config = dict(
    arch='resnet',
    depths=[8, 8],
    loss='cross_entropy',
    beta1=0.9,
    steps=6400,
)
Rows from block 8 of a small image classifier, named by matrix and row number. Rows with one number belong to one channel. Each number is 128 + 32 x the weight over its row's rms, rounded and kept within 0 to 255. All counts start at 0. Numbers have three digits each.
After each channel's rows are labels from the 100 images, of 14848, where the channel reaches its highest value: "responds to" is what is common among them. Only what is clearly more common there than usual is listed. The data: made-up road signs on poles.
# convs0: first 3x3 conv, stride 2 (model.blocks.8.convs.0.weight, 96x48x3x3, each kernel summed), inputs 0-47
# convs1: second 3x3 conv (model.blocks.8.convs.1.weight, 96x96x3x3, transposed, each kernel summed), outputs 0-95

convs0.81:138113084176079050154156149172095112104122134105134087167153131178155162075166117088133074108152134144127100119125079092134156110072113119100164
convs1.81:135121111112083124108126128197107107129146129108219082137105097123138144132134086108097199102096114088068111122118188106095115138112121121085120136085112103122112106095131124078170131131207103123096097142136121148123125111150062147134135173139162116126255090091123106117152119107128115143
responds to: 90; heart

convs0.50:147148092048112150150124081140102101154137152123138163060095134114173073196147155095093169139101134058115147135115095087099101129157123104137124
convs1.50:088115116127178137170123142175154103146139159100213171136124181192128129083153109096149179122126112105104144091125213105117144168157085106128145114134085085156122109114127120107189059119209091168104150094181095125098104099118116119131134157128135145167188128118144140149091147138172156079
responds to: 50; !

convs0.70:142081107132071094123148086106095127095052116088107136087119128161111122147141143123094106129107035102136132163128093125075174117149059116112151
convs1.70:152123087108106100055180117188130145115134150130159088155143127048121110156119126152121109098063109038090173123110163052077150116116171139140123138111081123093139115160121121109159119112160140143169090127112118142136165149131100140115077156123151109134169120128069107093051063167086121116
responds to: triangle sign; star

convs0.2:122143131149146090081158074109095100157112080180117149110153112168175079113128086103118120101145122078132043136167112144132166071191130132131130
convs1.2:099084148121116112125186150204128112123116148103188116157140107126192173113131123115147213100128125132106108071099183122151091144087132132152139142137120116130101109096107113103179128100179110143108108146185108113131118122152146129114118141104159161144253094081093095102176097107150066097
responds to: triangle sign

convs0.27:113098109138103152053101107100091159144107130089111083107168122163133154152162173131132060053140146140172145123106117158141105138172100152070174
convs1.27:119100117140095143128157146198076111095110108098232080179164121113082122148105114116085161110160093154078093152088181137132125100159066097166149117109093110122150128110093124093188094078144093139154035120085096095120136136135103098139083130112161130097164100124161094110144140125156108123
responds to: 90

convs0.82:130160110140136138148144104114102120129073138088153131076167071136125146133068125137141156135182091093080122144132094104056147218107137100160089
convs1.82:152152118135055157180130117193173153153152165122198135120107093146139169145149159112120130103135155155147104124109205117148093193173157136124115116107138185121142137169111122152128140196194101114123169153182123134095103181136089100153186131167148119115221139124133140077148134137169137136
responds to: triangle sign

convs0.20:133089181120076160141122159102109122156074150103123050149141087157092102162131132090083033139150140100108139127145158113167127143149151161140167
convs1.20:108061158107104171133178104137073090107117109093164131157145127082117133110144074163153128123181079150096100128102151135084155129101146094112182102080113143115144118100102105144110156116173130107095089091117150115127155093133116047133137152153153118077229121162061071119159136077141088152
responds to: 90

convs0.87:117094111109131131079127158078077137110060142106103131060163102072122143106177113103133117104117129106114060177123125106123152166117094167071168
convs1.87:095060113191110135192118154139163146145127155155170115076134097111130170143148178086101130103127129124144155110145171097127133149112143154112136098125146117122128094112068154126141118127164145091132189054215136133157177084169095134092085126126139115136233086182137129102104119179137151103
responds to: 50; 30

convs0.17:139155094176141088131114143131103151130080157140089185097125124100076113155089136100089123112154106124150126176155129136178089103125118014154155
convs1.17:080097130153122122118130139180135091142115097091226129167090107120133150119070136107076195097117085136074157116105172105115107138103114126127125136106115067136098108097115094146190102117198113118079111129139124144151103151156132122126134106110101137117255136109128098114175115090118097102
responds to: triangle sign

convs0.47:174140096148064099176116095123099159059140104086078127083165140071077109123114116147170125147108109160182156153140146118114131085112185146138133
convs1.47:106107121094085110077144098165096083132124105089204102114059151107146109099074051104116146084135051117118126124073161123078093197110114124128159140087105101109138100147107141113166132136163092115086059098131115144101165121113103118143124107143158137086197117082132121103113087103161146088
responds to: H

convs0.89:100100093139120087099170103173097117128077105112145092135107122129156115040102140144103112108169145164041105139106093123133087192118105084135139
convs1.89:099170146155145113153128142149091109115088140177230105133164114105091179155120082157102122066125120124108113147178150179091142128116131133126129151131137162139176146048110150104155131153141153137153161133138139133124149078105056067105168102158100108117222122140128089131174175114162157085
responds to: 90

convs0.53:105115035057117138134125140122120131099075107055055088124137156079095094146120100161159117104101169136139172143130104113136143158119121126088124
convs1.53:111100121077104083149045155166101140146099110135175134084152110118143116126142072128086189106113117112107131117116176115081128152163133133126118090139112129092168101094112111125158177119162098066095152116150102143168123105170104189140127162169072140093246074107124083096146133120155139150
responds to: triangle sign

convs0.62:076133030119095137146058117090115143152130148133129134090114108127183138068133107063121108114134149139101127120099175115071131150101117144167082
convs1.62:105174115157108156128114097179112109186114201129180159116134123169103084122100167133167181130172146127139191112081227166109118152155125088132178172067115088180158106159150142114146126102164123142104113094138083087078124160121149127157137125130110150110192165139154153106090139125168148154
responds to: triangle sign; R